Rows from block 2, named by matrix and row number. Rows with one number belong to one channel. Each number is 500 + 25 x the weight over its row's rms, rounded and kept within 0 to 999. All counts start at 0. Numbers have three digits each. After the name is the row's rms in percent of the matrix's.
# convs0: first 3x3 conv, stride 2 (model.blocks.2.convs.0.weight, 240x160x3x3), inputs 119-125, a 3x3 kernel for each
# convs1: second 3x3 conv (model.blocks.2.convs.1.weight, 240x240x3x3, transposed), outputs 119-125, a 3x3 kernel for each
convs0.132 099:479464458474458453470453449467462466467462460463457459490493498492492499493500510494494499497497505500502509503499508498502502504505503500503506501503514508507522496487491495485486502488487
convs1.132 076:542543535522517506518502499480486494483501519498518530529533523519520512523520502512517517515510513508508507467492509493514539516540578543530527534518505523506496528514499507503487509496480
convs0.133 090:539531520550543533539535527487486486493488494500498495511511505509514508510512504506499502500497497499495495517512516506513511511507510501502502501495500498494504512511497524522510521522509
convs1.133 097:489490491508533528517550546503488479494472468490465453537552530551552528535543523524526514522523506512505492486477472476470469475470456515533529521535532526535530502523521510550542507536526
convs0.134 112:529527521526519518525520509491484484497491482492487486478480473477483480475475493495489496493490494497494500515513515515514515515517515492494492486487493484488492539532534534531532536532529
convs1.134 094:508520517517542533528542535498506497510509502501498501538536515535543517525525507521526501518522496491485471500511509514511517512518524522539529527549534529540525511532524514554539509532515
convs0.135 104:507510518515520525514522526496493498506500504503505509508506500505500503502502502506504501503501503503500505523511516518509516522514517503500506497495503495494501515523531526536543531535542
convs1.135 124:493503505521544539526549548489482481485479478488475479542538523537538525529528519526531514527528515517513503482481486479475481483477481520525527528532532533539536507536531526562552516550536
convs0.136 096:524528524530536536526523531486484483489486492492492501508513513514515510507508510513505507503501512506506510525512519516511517515510513510503512507502509507505509518514518521527525523519524
convs1.136 104:491502503514542546525565562508493493500478477497473474541556536550558536534535525518518509517514504509499492489478479477473472480473469520537533532546536531544531506524521515563545509542527
convs0.137 110:523521521531536531529530532496494495505496499500502502510507499501507500501503497499499505497498502498497496517513518512508513515508512495491498490483489491486489513515512520529522521526523
convs1.137 119:487496491520545544525554555495477472480472465477463453535537524540543528528530516517524508521521509508506496484478478480475475476471471515526535523542534534538535505529523520559550511544529
convs0.138 075:506543545502537533474490485498508501495510494482494482515507503506510503513503502499499488493496488497492479501500504497497503499500506503494503495495497494497492535560524530570524507515497
convs1.138 082:471469482463490489474506506501484502480472474472461471503514493521527499496504476534533526546541520525519503487480493474468480474468475507524528508531534505526527487512506490535536467521507
convs0.139 109:477468467462471460457461445486482479484481475481476475493494492492494494496490492492494498492494501499503507494494497497500498499499500493493497495490500499502508489484480486484476490483479
convs1.139 087:522518523502499499500489489517544549541563578549584603498496497494490490494493492509515517512515519514512515500517534514528548534550576515504503504496490502490486511508505500495489495490486
convs0.140 101:525531537534539545530537536502495491505500500504501504506506502510504500506499502508506507504499504501501496508511506511506510512510510496492496490484490493483489508512515520525523519520525
convs1.140 104:487491497509520522523531535491469468474468465477465460540532523537530515529522512528531515532524514519512502484479477473473476473471467518529531526536533529530532501524522520549542513546528
convs0.141 091:529531525532538541533535530492486491494493495490489499514509506514511510503508508498501505501497500498496500514515515516514512517513511504500508502492501503493504516523517525529528521522525
convs1.141 098:489491498510547542518558558507487486496474471497472469536555535545561539523528528525520508521514505508502494490481479483473472480473467519535534532544533528535532504524518516560540506537527
convs0.142 098:476468470474470463463463456468466462475467460469460457482488483483486491488490502494489494490492495497497503501502498497499496499498506500495507499499509508508520486486492490483483493493492
convs1.142 073:542536529528515508519504504485491501489508509496515520531537530530524509528524500514514517515514509516518511486496513506517533526545571540537528536525511521517508524514505508504498508497492
convs0.143 102:517504513505502516503507516464458459459461460460457474492496490492497491499497494505507498507505503496498502504494489497494486494492486472464465482466472473465468486484483479477477472476485
convs1.143 117:489494500491497497497499496460464456459464457444443434491495494493495493492489492503501494504502492496492489474474469470472465457458450481496502493508502501505500495500505496503501500500497
convs0.144 104:531531527531527527523519517517522499516520501506505496482486486482493507487501514504501506504501505508504507506503503507506504504509507503496499497495495500496500545544537541535537536530530
convs1.144 089:499500503509531522523535530515525518527524517521519519523525504523529503514514496527527502526528497493493470517522526522525534524532541507525515512538524515536520503525520509550536502530509
convs0.145 096:532530528536542537533538538493492490497500497505503505510507502510502503507506500508505505505499501501503503510511511511502510509508509503495500493488495494490493513515511526531521522529516
convs1.145 100:488493492514527528527539544493482468485470468478462453541538524539543520537529519529530516524526513516511497489484480484475469480470467520530527525529531534534532501527526517555548508550530
convs0.146 107:506514514511513510511515506531521509542520501528505491485493492485486481484483478487480485477471473474472476510508504510499492508493486487484481468470457463458452498494499494489489495485487
convs1.146 116:491494492498503497499504499512509508508503508511512509497496492498501493494496493488483482489490486483484489501492496491478485494481481474487491487497498487496497487488492492498498484489490
convs0.147 105:522522518517518510513506504555553533556556536546544518481486485481485483481476481518517516513514509515513510515523510525527518527526517455463462453455455457457452532523517525522516526524507
convs1.147 099:480485479494498486498499491518514513519513515515514517496495484495493479493484476496494479488499478470468458498490496488470486489473489486494488494498488497495486495504495502516500491505492
convs0.148 108:513518525512520531504509519461460469461456461457453462503504505500501506499507509485485487483484487487486488520504508511505509515503509505496499500490499510501503474478490478476491469468481
convs1.148 093:491500500500531528514543536513496485506478466497471466526549539536554536527531526501501495498500496492489489499483477487480467479472463507533530519540532517534530492503502496519516482502493
convs0.149 094:509526537523534539519536537479476475483478481481478483518522516521520517514519512512524534514522524520522526528524527528519529528521524520517526517514523520511516512518524514525527514518520
convs1.149 101:487494502518546541528558558512500503505485495503483492544556538558552528543537528514509500512500494495490486489481486484471475479473477522544537531543536531540529500519514515549530508527515
convs0.150 083:483469475468461460465449456458444451453439442449440448489490491487493497490495501478479490483483492486493502493494497500494498493501495494494506497495507501507514488483485474474485489486499
convs1.150 050:530523517520518506522512503473486506485519542495520544526512502511501493506500492525530524531529519525520510479496520489511531521541582521520507507509494512507499525529505517512507515510496
convs0.151 108:531532536535539540532534538484476476487480476485481483512515510507511507503510507499504507503503509506503510531520517524513517528516520507504512496504509500498503506504503511511512511512511
convs1.151 120:495506507517550541530568558492485480491472473492472477541553532558552530538536526512517513512509507506500502483476477474469472471468465515534541531549542533550547500525521517558552508536532
convs0.152 109:524529532536541541535539539498488492499501498504503503509506502506505501505501497511505508505505502500499498517510512508502507511506509493488496491488489494485490505511512518526527520525522
convs1.152 125:484492498515523528526534536482471464478468461467458442535529517529526515525522514525529512530522509511507499484480478479477474478471469515524523523529530526531528502526527522545552513549535
convs0.153 109:527525534535543544534541548496490491505497502503500502510509502506507499504503501508505506503501504502502501513506516503505512507505512505492498488487492489482488510507513515518523521525519
convs1.153 125:485496498521527523537538537489472465477468459472460449537539524539534519532531518524525514524520509514507502485480479480471473477473464515526528524529530527529531503527525523552547514551533
convs0.154 111:517518512523526522525526526501494496507496499507499506504503498503506501504498497503500500500498503498498501517510520514511514519512522502498501489485495492490492509517514526525523528529530
convs1.154 136:494504503523546542526558552494481477477475473484469473546545529547540521534532521518527514516522512508512499480478481479474479480475477518527527526535545528539547505529529523559553514544535
convs0.155 109:519523519531522514529525515491495487499497488494494488475476469475476473472472484495492495496494496497495500512510511515511511516513513490493491492489492493490491529529531535529533536532528
convs1.155 090:509517512520541529534547536504513505515510507506505502537535520527531512526517507523528504521522494485482465516513519521521522517524526525537527521542528524542527511536534515559542516540521
convs0.156 087:483476472480476471476471465469472466476468454468464460479481475485478480479477490491487486488487490493492498512509507513509507514511511493486494487490496497494505492487488490484486498490491
convs1.156 084:550542535532522512523515510481496500495508519501524543537534524527524510528522505513518516518522515515517517489499520508516538523541565547537528534523511523518506522512509512507498509503495
convs0.157 083:485476474476480474474475468473472471475477469470474468473470469463473472466472485487488489484489489480490491519519520525519518524519524485486487479486488483488494490483489486481485487481481
convs1.157 070:540530523524512508523505508472484491486502505492512525533531522529524511525523508511517514515517513516517516484493504502507529520533560541535534540528511526515510526515507516505500507504503
convs0.158 079:485478476482477475484477474465463461462463461461462463461460463459463467463461476479481484480481488483481484525516525522521525522523521484490490483481486484490489487480484480474478486486483
convs1.158 050:521526515528529512526523517477485482487501503488501522542529523534526517523521503518520518517516516518513514478489507496505521510524556535543525538532521528523510517522513522525512514513501
convs0.159 096:527522509520518507506505494563550532569558534546538509479478484475478478475475483516516512516515511516515514515525516524527522520523521459463465455454459453456457531523517527519504521508501
convs1.159 089:490492493500505494508506500515513517511511516517514518496497485499490478497487476490502486498503486474476459496488492481466480486476487492499488495499488496486480494516504499524511501513497
convs0.160 082:486474480480476475479471474465466466464465463462461465461462460462462462462463479482484482479481485488485481519521519526522521523526516487488489487488491484488494488482483480476477483480482
convs1.160 061:542544529537543521538532512466479490480497517487509523538529513533526512523519496518521517523524517512516516474487493484501517501518540540543522530526515528522504523530511529524512516515508
convs0.161 091:499510504505510510498505496555551519560553527546540508486485482480486478479480480517515513516514514517514514534535531545536530540536531472471474466469464466469468516513505517509504509508499
convs1.161 096:492500496498508501510508505523520522519518523524524528499499494500494490497495484481486471484492476461466455507502508496485499502491503494507497501501494499499487499510507504518512495504497
convs0.162 079:467453462473472476488472471487482481494487477496482481528530531530534527529532525479475477477474479475473479477481479484480484485481487489492496492484500494492506476465475486480488506491496
convs1.162 058:541538528528520512520507500477480493487498502497515527532537525525529517523526508506513507518518509513516511498516524527549564542567589529533523529530510517512505523514505509500496501496489
convs0.163 076:498492480496477478495477475458464461466469456465465461461467461464458460461458482477483479480483485486484490526524521525524520531527527484482489474481485482486495522487485510487485510489488
convs1.163 059:527521527526526514521525511476480482482491498484499513527537522534535521521527510510518517513515515519519520472484496486502522501525555536540536526525519523521520521523518520512511521503512
convs0.164 097:509512518515529529515529527504498500510512511515515518502502497505499500500499499508506508511507504499500505519511511509505512518509515496490497494489495494489491516528524524545539526537532
convs1.164 118:480487491510531534521540544486471468479474462480465460527526513529529519519519510526523510526522508511506500483478481478472473481471474524527527526525526530528529505530530523553553514550533
convs0.165 110:525525523529530533526523529496490491497497500499495498509509504508507501505505501505504504503500501499503501523511519515510512517509514497492500493493492499491493512518519524527530521526529
convs1.165 126:491497501522542534531554552496483477484475466481467464540542525543546527536532520521525511526526508509503495489481483480478476479472474518530525525534528529530526510529528524561553514553537
convs0.166 061:512480482499468481497478476478449445470446441463457461481484473483485477490492493479482482479481482489488490501503505505509502502509505493488493488492490491495502496470469495459469507483493
convs1.166 051:522522515533525520525520521481490497497506510501511524536537520527536520526520514501514505508515507493503494499519522512538557533559589524518514512525507508513509515502503507511513501495508
convs0.167 105:531521512549546529544548540460461476462460474467462477510506503507503499507499495502497494497491492492491489502496494500492496499492493503500502496488495499491498478468471488471479482471476
convs1.167 098:490494502491498508490501512511489466507481463503484455506516517501508511493500510501500486500496486500494479517506480515509482507499469491503512493507515492505514468471489460473499448448480
convs0.168 091:505507506497509516499515512509526522517533529521532527486477479487475472479476478516516517516521513520517518504505511502505505506507511503501503499504508505506506528543534535553543536553543
convs1.168 088:459465476490525512510538529481474498478473489491477509512516486513517483499504488534539516537535511517516495481478493470467482480476497506520518509525521520525523486524513500555540497546526
convs0.169 077:486477480479470470478475472461469458459463452457456459470466465472470465465473481476478487482480487485485491520518516514518517524519517488487489485482491491494495489486486488479482497486494
convs1.169 058:527532528519529517525519507487494502496516516501522534531531513528528509521519507522522517521518517520519523483499515497510542522534569538530527530524507522515506531526518513515506509507503
convs0.170 105:519517522520521529522527532504494500507505509509506510506504502505506502505505503500501502496498500497496497528513522515504511516507517504495503497493496493490497513519521528531536534534541
convs1.170 119:492499502517540533529553554494483478483474471487470468541540525540537521532528519524523507529525507514504495483479484478473474477473478522535533531530532536535532508534529526563550516556533
convs0.171 113:525525527530527534530529540488485488487488497494495498507505503504507500504503502501504506497496502494499500527515520519508516528513519499493502491486496494492497504513516516522524521522531
convs1.171 124:493501504520538541535557554497476473482472466485468462540541528540539529534532527522521512523520509509506498483481480480475477476471468522532530529537530533535532508527524522553550513544531
convs0.172 100:471466463468467461462463461468469465466468455462459458490487497488490496497495506492490496490495495497495499504496498502499501505500503500500509501498511508506516489481485489483482495493487
convs1.172 079:540539539527521513526512506480487497494508513496517531528531524525521514526522511510510511512510508510509508483500516500520545528550575540538527539527516529520509529516511515508493505499489
convs0.173 080:486482477487479473476478472465466459467468460464462460467467460464462469461468477481476488475476485483486488527521527522526524526525523485484490483484482481487489496490488483485477484482482
convs1.173 057:524521524526528519519525517475478480482496501482495514544533517540535516524524514519520515515523517512516504469477492484493519500518554537539529537532522531531509530526514522518505520506503
convs0.174 111:527527526525525519518515506488486482491490486488483482480486476481484479472477490490490488490490491490496495515516515519514514520517519487486486488486487481488489532532535530532531536530530
convs1.174 094:508511514516535527522538536504510507517518514512511515537537516535535513521515505522523497523521491487489468507512517514515527518526540518545535529559543531549526517537524521557538511537518
convs0.175 082:483477475476465469476461468468466463468462458464455457479474481475478484480489496487490496489487494488493500517504516514514515513511517494493499486493503504504511498489497496484491511496502
convs1.175 072:546545542528528518525513506473480496488501517496520533536540520526521508518517502517515520518516515513511511472488510493508534518533566542540526533525509529518503530522513516504499510499491
convs0.176 076:479474473471466468484471473457448445456446442443441443493496504499496496507502504484487482478487486487485488498492492491489497496487492492490498496490496501498505482470484495482486507498502
convs1.176 057:519518515510516515517518514488494491494505509496516525527521518524521510521522504496509505503511507497504503500520533517531553539566584531529513521521510511514506505504486503509493489498490
convs0.177 098:526521522530534537522530534500491498505499505504501507511512501511509508506507505507506511502503504500502505516511515513509511515510511501499506499498504500495495513517516519527528527526533
convs1.177 103:492497501518549535528560554500483484488477474487471473543549534550546527542533525527524514525519508512506498484475477477468467480467466524535533532537532532538534504533526526561553515551532
convs0.178 106:529527525529527526526524516474478476482487478477480484476475469475476480468475493490488491490488493490492499515516516517514512513515518481488490486486490486487487531534535528536534535537536
convs1.178 092:508514509513533522524538535505514506519519509509512510534538514528535511526520506528525499523524493489486469501506510508510517514516526525539534525550535531542526516536527518562539513537522
convs0.179 081:483481481477472469481474469451452456451456454452448451470473466468464463470466474482486486488486491489496500520521520520523522521526524477487488478484485485488494491483490490479484493486486
convs1.179 067:540537536525521517526515510488501505501522523513527546529525513516518509520515508514517518519521516519520519487508520504517542525544571524522518515512504515510500523510507508507502511500503
convs0.180 112:510513521518528530520524529501498501509502510511509513511503503507508505505501499505507506504503504502503500520509516512505512515506513499494497493486495490489492507516524523532540525534539
convs1.180 106:490497499516540536529550549493479478484476480487471471547538521541532522528526520528531514528517511516509497485479483477471472482471470523532532531532534537538536504536530530560561518553538
convs0.181 116:506511517514515520512518523502497493511504509515507513501501493502498494494493491505506507500501502499498501525511522513506514521513518495491493488483486490483489513521524524530539535539541
convs1.181 140:493500503524537533525543543489480474480478470483471468539536523533531523528524519523528513529523513515512502485483482482476481483477480520525525523530523531529527509534533527559558519555538
convs0.182 110:526526525520526524520522522543540519549541529539531509486485482485484480480481483505506500504498493507498498499502498503504498502498497464467464471468459470468464520520521522521521521514518
convs1.182 091:487491486497503498505509508516511509511508510515510512508499492504497480498488482487485462483482459453444437495486488481463482487476487495504496495503488496497494497514497501523509496507492
convs0.183 083:495488485487481473482477474481482481484481478477477476491482490491486494503495500495490504496501493493492493527523525525529526529530530480481484480483485478481487488479473470468471474467469
convs1.183 070:528531527534537526533536524471489493493515520488515527540542527538545527533534515507524509522527519509518507474478491479493505492504526533537527535541532528537527536533525520531515524523513
convs0.184 086:477479477476477470474474467471473471473478463474470463459471461464457466466469475489489491491492493492497497522522518522524517528524525491497502491496500497497502498491489488490485488487483
convs1.184 067:535530528526522512531519510481499505491511525499519541542535520532529513529525509520524520516518518518511517487494515506514539520541566533539522530526514526519503523516511513504502506501493
convs0.185 107:514528519523535522518529522520518515522525518522519515500492485496486485488482485512510513503509508507508504500496506497500499506501501497496498495494492490491496514533521527541531520542519
convs1.185 114:473471477495520516507527527481471467473466462473463458514521500514522503497506493534535526534534522524519517495494497490485489491485492513516519511525529520529535492519518508544546494524525
convs0.186 096:494499506495511523490510519511524527523539538524537531489490484491486473488479477516517516516519518516515516503506507506505504506507510500494500497500500496500499522545543540556549535556551
convs1.186 110:482489499505535527513535533487482484482475482483474486519525503519527505505511501531530517531528515518519506476474483472470476476472482520529532522538545531541541504533528520567555512554531
convs0.187 107:514513503515510507507506499561557540563558536554548529480484484477483480479482483513513509514513513511513512502517515515523521517524517469472472469471470468469471526518516520521518521519509
convs1.187 103:484486483494495488495496487518519523511513520519521529486483476486479474487480475508515500505516502486493483500489498483467484489475491488498487498495482497491479490503494495514500494506489
convs0.188 084:479479479476479473473477477469473469477478469472466468470474468473471468474472480481479485480485488487491492519520517516519517516521518478483485481475485482478492482488481481479478483480484
convs1.188 072:537530536522520516527520511473490496487506512499512535538536516524518507533523510515513507523512516521515507483493504501503518518529545536540533531532517527519513527516507515510503522508503
convs0.189 103:471470468466476472465469461461465462466463461462461456489491486489488489488487495491487494491491495492496501504501502503502500502504505495501506498499507501507518493489490492483480495492485
convs1.189 078:547544533526517513518506502483495505495521530500532551527524517527516506525514504520522522529520524521523520490505524508520549527551581540528519524514501522506494529512504511501495510496489
convs0.190 098:494500507495506514500507514495513512507526527513531524480481479484481471482480473515515516513511505512513509504498508500503508514510514498500498496497505497496500518539541522560551532555546
convs1.190 109:477478486502531523510533529491485496491484489495485497519516499516522497501505498532540520537540518518519508481477490477468482480473482520525526516525530526528541501526525515547549506535531
convs0.191 103:512517521515527532512525530498496496503504509507506508505508502506506499502500502507507506504500508503498503519509518512511512518508512500497495498485492497496492509521525521536542528535539
convs1.191 118:486494498517539536526547543492478477483474472485466468536534522536538524523522519523526511526521511514507501483481483481478479481476477520529532530532529534531531507534529527570559516557531
convs0.192 096:477475479470467468464468466452450451453450447448444447498495482489489487490489492477474486475474487483481490503500498496499495499498501494490498494498501499502514485483488482479481486487494
convs1.192 050:528520511511514509510505503486510508508517525512527549515521504520515510510515500517526518517528517522518516485499519512522552528542586512523511512515503505499495522519499508514500508498493
convs0.193 100:515525524524533529522527533499498496504502505503502508508505504506505506508505501503500500502501502501499498512509512506508509511508508499497510493489492493487492513518516525532529528528530
convs1.193 115:489491496524533529529550546497477475485475469485471472544544527543541523538528520524525514526523512512508493484477480482473473482468466517530527527535530532533527501535525524565548515552532
convs0.194 129:554550552554546548558552545470474469465461471460469475502501509497498509501501507501504504500506507493501506488489486486487483481481479489484486487484484483484484483492498481488491472486486
convs1.194 145:473464474470467476470476479464462452463466450450449442489489497487489497488489487500509500509517511505516509487490477494501486488488476472482493475489497475490493470462480466469489462469481
convs0.195 093:510520533524529536528533534476475477476476474473466471512528531510519527509513510518521519524519519522518515521524527523517521521514512510504498498498488496494483501507513507506513498499511
convs1.195 073:491492503507525528518532540517511515515512511516510506510516507516522512507510508498492486488486479480474472506494494492468483492471477483491498487502503493502506492507505507525518497509504
convs0.196 103:527531532533534538534540531511507499515514508513506491504512502504508492497492480503501509502500506508504517517509513513504511514504507499488492488479479487485485517517520523517522521514515
convs1.196 101:499500501518536534528543542517513508514509509517512513516517510522533518516518499516514496518515498508494486487466474466436449465436448503516520516529525514525524510524520525553531517526514
convs0.197 085:500489492502502499495489493488482484489476478481467459530531531526525532530527522484485486484490495485488488484489491481480483482488480472470488486477482485479496506500502499493493495474480
convs1.197 060:517511509503489484509472473474480488477488492475486485512510497497501495504498494496506508502501507508500503470488492490514521490527532521513498511498483503487472501482475487465459494466456
convs0.198 079:488490490485476473473469468472479472473481468479474464459461471458461473467474484480480487487477488483486488521519519523523522517522516484488488485489492494491498492493499481487484485482478
convs1.198 060:528540532527531507532520510473480480475497502484493506531526521527525518524512512508516509501507505503504505468483500491505521499524549530531531536532517525523515517513502511516495516504496
convs0.199 105:521524520526530533528533530495491489496498501506500505507510505512508508509506504500501501500494496498500499524519520521513518523513521499496505495496500497490499511513518519527530526529534
convs1.199 117:496500504514532531524555552500483481488473469491469472547544529542543525536531523523524512521521511506502494485478482479473475480469468523536533530536533536543533510531525527572545514550530
convs0.200 106:525523525528529532525527529490484484493490493494490492511509509504505505503504499502501509500495502499502510522511524514510520517512524505501507499495501500494501518522528522530535528529536
convs1.200 136:499508506518543538527552551499483483488472471490469472537547535537543530528531523527522513524519511515507501482475478477473472478476475523538541533546549537546553514535530521554548519543530
convs0.201 092:469447448457443438460436438477470472476458461473463462492491490490490491492491492494497496494495501498500507501503499501502502505501503506502510509502513513509522497483480490484481490492488
convs1.201 067:542539536521508497515495492480487504496515517507531541529521508518506501517507501515515523523517524520517515478501529509530556531556581541530521529514501522496491516505500509495490503490481
convs0.202 100:508508505514521520511521511510510507521525520526525519503501496506500497504497496509508513509509505504509509514505509512505510512509514495496501493492497494489496516530524534545543529545531
convs1.202 118:487489493514535534517541541485480476480478476486475473532534515533533515519521513528532519531531514518515503482481481480475477481480478519528526522532526529533527507529531520554557516553535
convs0.203 110:514521525525527531527528534496489494499496501501495504506505501504504499502503502504496501498495501498499499522511522513508516513512516499496499491490494494489492510515517526526533525533533
convs1.203 117:493501504524547538529552546495477475483476471486468463539539526537537523534529522530527512526521511512505498484482477479473472483474470522525528524530527529533531507536533526561556511554531
convs0.204 099:474459459473464463474464459466460462471460458465461457504506511502504515509512520493494501496498505501498508490488491489488491490493501485488499487490506506502515499497490498487487504495491
convs1.204 068:538536536524517509513493487483484491486498505488503518521526519518520514521516504505510509512511515506507503473494510505524546522545570538525523534524513516507495522511505506497481503482471
convs0.205 088:520525530534539539537538535516502495521515497514503486489486472485481473477478476499502500505501503513503502519520515523508515518511510492487483484481474487483477518519518520517520514513517
convs1.205 081:490491500504515513512514518521516513520518516520519516503507497508509501501500490504496484500498486486485478500482489483452468477459469495504501503511508502506501502510507509527513494507502
convs0.206 098:527527523532537536533534534490489491496495496497496500510506507511510508505507506505504507503499501501503503514509519510513516511510514500501508498498498497496497516513510524526521521526523
convs1.206 101:491499500515548539526560558503482474487479472492472472545550524554554529541537524525526513524521511516506497485476477475469467478468462519534534529538539534540541506532529519564554511544526
convs0.207 084:481479478480481475474474469471477469479479469472471470469467469466469478471473481483484486483484486490491492521517519519519521520520523485482488481484486491495500484480481477478480483483477
convs1.207 067:541530525524520513528516510470480489480502504489506518536542523527522515535528510511513508513512511506506506480491492490501511500521536541532524527524515524522511529520511517517499516511500
convs0.208 088:535521508542526508540523498476452457475452443475452455515514503514515504506507505485488482491482481485481491513511518510508514517509516512511510501501514508504514483468445484454438472445451
convs1.208 078:493477488503490502511502518515498478495466451485458439520518523528525526523511514520517514515516509515505499511512489499488478492482462503507523508517526519517527494474489495488509495478509
convs0.209 097:465456460455455451462449451472461463467461458464457457492492495491492493491488498492494500494491498496496507501498502498500502500503506505504510499503514511511519489481493485480480490486487
convs1.209 066:548544529526518506523504498470488497491512526502537548532520508520513502521512500519525524518520521514515515471501520505520548528559579539536523529518507523513487529512510512502501510499489
convs0.210 102:530525528536536538534533537494485490498493501501498500513509503512508504508506506505505503503499499501497499512510510514507512515509508505502503497498500494489494510511515522523523519519522
convs1.210 102:494496503515542533528561550501480471488477468490466465550544531553547528542533523523527514521517509511506497491482476482473470481469466519537537532536537533536536508531530519556555508543533
convs0.211 096:509519536521532540518535541478478481482480487480478490512509515511516512512512511519518522516514519517517516524526527529517520521512517515517523513507519515509518509519526516525531516526529
convs1.211 108:495500506522548546527559560508494499493478487497478496554557536563554535540533529519514503514510499503493492487485484482481481482476476525539535536541538533540537505526523519558538511532522
convs0.212 107:519523527523524533527528529499497499507497501502506508504502497505505496506500497505503505502499505499498505515508514513506512516507514500501502501494498494494494512518516524530528521522529
convs1.212 124:485495497517535538527549551495476474481476468482468463540543528541537521530525517521524510526519510512511496484479481481475476479475473517531535525538536531535532503528526522555556517545531
convs0.213 099:467462455461462447457445437493487480490488473487480471496495500495493497496500497490491495491492500494494500487487493492495493495496498494492503492497501499500509480482482483479482487480484
convs1.213 074:513500502494484485488481484509525548523541559540566598488491486482484484489487489516517520526520520517519517486499516502515531525543557501496488491487481489482482508497496498492491498486483
convs0.214 107:515512516526526528533529533495492493501496501503498504513511499511508505510505504500500505499498500499494500521514520515506513519509517499495498493493497492489495509511517521527530528534535
convs1.214 117:493504506516535531526549549493480471485474467489468462548544531544542525534529523528529517525521505511507498482478479480473471478471469523535538530539536534538533508531527523560546514544529
convs0.215 093:504493449527521475507509467510483431525499447507492440500478470486473475480478478498492495491491488488486489506494505499499503502501506482487500485487498486489501528514467552530478516509476
convs1.215 104:481479468491498491497508500488478478483479474491482476503508485505504481493487471526544530536548532523535515482478479477468470480469478503513508504523512503516504496508508503534527500518510
convs0.216 142:481493489491504501492500494477482471477484473468471470536532526533527525533528530475465462472460460475460463467458462465458460477469474494481480481467475491474484493493489498495494493494496
convs1.216 120:498495500493498499497503501523543539550567555536557552506509508504510506507509502500503502504506502505504495529541553553560572553568571503507506495504504500503503492490493489491495489489492
convs0.217 107:534536538542544548543548544488480483492486486491489494510511505509508506504504498495497501495489500496493497518511518514507515514505513500491503493487492492487493503504500514512509514511507
convs1.217 120:495503506525534531535549547492477471478466462484460452543539522547542523540530522518527514516520509506505498484473473478472472476469466515530533521539534529537531500522519514547541509535531
convs0.218 095:476454454462451440461445443472466464468455455464456457488487494491493503492498509498496500497498503495501508503498498501493502502500501502500510500501514513513523502489498492482487502490490
convs1.218 069:545542546525522503524506496477484501488501513498521537527532516522520508521517497507508509516511509504508512464483511491514538517543577543538524538521507522510490529515506514506489513495481
convs0.219 081:512534532523536545522532540495490485501498484490481473534543506535534495526503485517518516516523520516521514523523518517516517515512506490493489481486481476485481518528528526527531527526523
convs1.219 068:487478485491500499495504501522518519520522524526521523494491478499498478490485479490483480483475475466464463522505513511490504506487498481492487490498494488495491491500498501509504493502496
convs0.220 122:535536537539536541542542542488497491494500489494497488513513513512511511510514511493496497494498498484492496488484483475481477468472470469467465461460461463458455498501502501506500498500497
convs1.220 124:447459455474492485487503502463457450460452450457448448495497478496498485497497487504510480511514485483485465499492485489485483484475472465492486483509505492510505464485481479504500480501496
convs0.221 102:524522523527530533527528534496494496498498502499500502503511504509507503506509502501501506498496498501496501527518520518514521525514520507502506495497505497492496512515518519528527520525527
convs1.221 113:497498502512535533527552552502484483487474472487470467547550531552543533537534522526524507521520509510508499482473478478471472479469468520537533532540535538539535506529523521562546515550531
convs0.222 103:528526529531535537534533538489488493495491498494495505511510509512512508503505503505506500496498500495495500517510518510507512514508514502497503496492498495492496506510512524525522525528528
convs1.222 099:488496502512539535525557548499483476483474468489469467550542522548540523533529523525526513524520504509503493487479477477471466480471465521533534532541535536539534506529525519568547510544529
convs0.223 114:516524531530531538528532542492492487497495499499499507510508504506504501502502500506507510504497503503500502523514517517508513514508517504494500493491495496492495510513520519524534530530542
convs1.223 131:492497503531535530537551548495477475481471467481467464543539524540541526532528526524523511527522507511504495487481480482477475481475473519530529527529528530534531508534528525562553519556536
convs0.224 067:506475475497470476493469463489453454485452441472442446496485496502492494508506500490492488489485491492495496500501503501503509501510508497490488493485494495500500497481478502483487500478483
convs1.224 046:513513512516528523522529544489477489481490489499501507520514512518530514513522521503502505503506502492494495506509519512515545516537564509514512513514518511523516503513508516511515492502512
convs0.225 104:513521522522531536515520534502500505508508511508510513511509504511504502502506502506506505504497502503503502518511509508507512516512514495491498490487495496484494517523519527533539526539534
convs1.225 102:487488496508535529522551548492479479484479475481468466544540524544538525530523519520523512528523507515511499479479479473468471476468468525534532529531535534536529507535527524557553515553537
convs0.226 083:482459458465450444461449435477463464468456449469454454490493495484493489489491491489485496491491500497498506497497496497496499503496496500500503506501510508507519496478482481466467488477484
convs1.226 056:525524513520508506519505498468496512493523541499525541529521504516513496518496494515527523518525520511513513483506518500528553526548574530534515531518494517507492525512507509504496505503489
convs0.227 077:485477474480475471484471465473477457476471457468468458480480487483477496490491500486483486483482485493488487518512516517513520523518520489491494490487494494494506491479480487477477492479479
convs1.227 066:535538535531517514526508502472495495493519510496515523532523520527519517524528510512514519514514511509505508490504523507522545527550575530522514522518514521518511516500502508494493500487485
convs0.228 098:541534528558546535543543537493482480496482485494485488511512506511514509509511507498492497497494501493493497520508516511508510510507508506503505495495507498493503505497497510503506505502503
convs1.228 106:489494499510533521521543539496477468486465461490462460544550530552549524540535516515516510514522509507504498472474470471467470471468465517532534523538543527536545501520518512546536507532524
convs0.229 110:522526524532531532528531537493487488498493497499497499509510506508507505504504504501500504500496503498498497522517525521513518522515518501495500496491497496495495509512516520524526526524522
convs1.229 107:493499500517542538530559549499484477486480472486467464548547533549545529539536523524527511525520507513508496486480476481472474481471471523532533528534535536537536508536531523564557515552537
convs0.230 095:504487470491472461485465462487476479489475472488472469504481483490476480492480482472463465467467464468466464482475482482478481492488494478476474474468468477474476505494487495482480491482473
convs1.230 090:515517518517521520523523521528518508537508505540520514521531529529530528530526527525523518523523512529522512503488491500494504515507515534534535536527528537527526521522522522523518523524523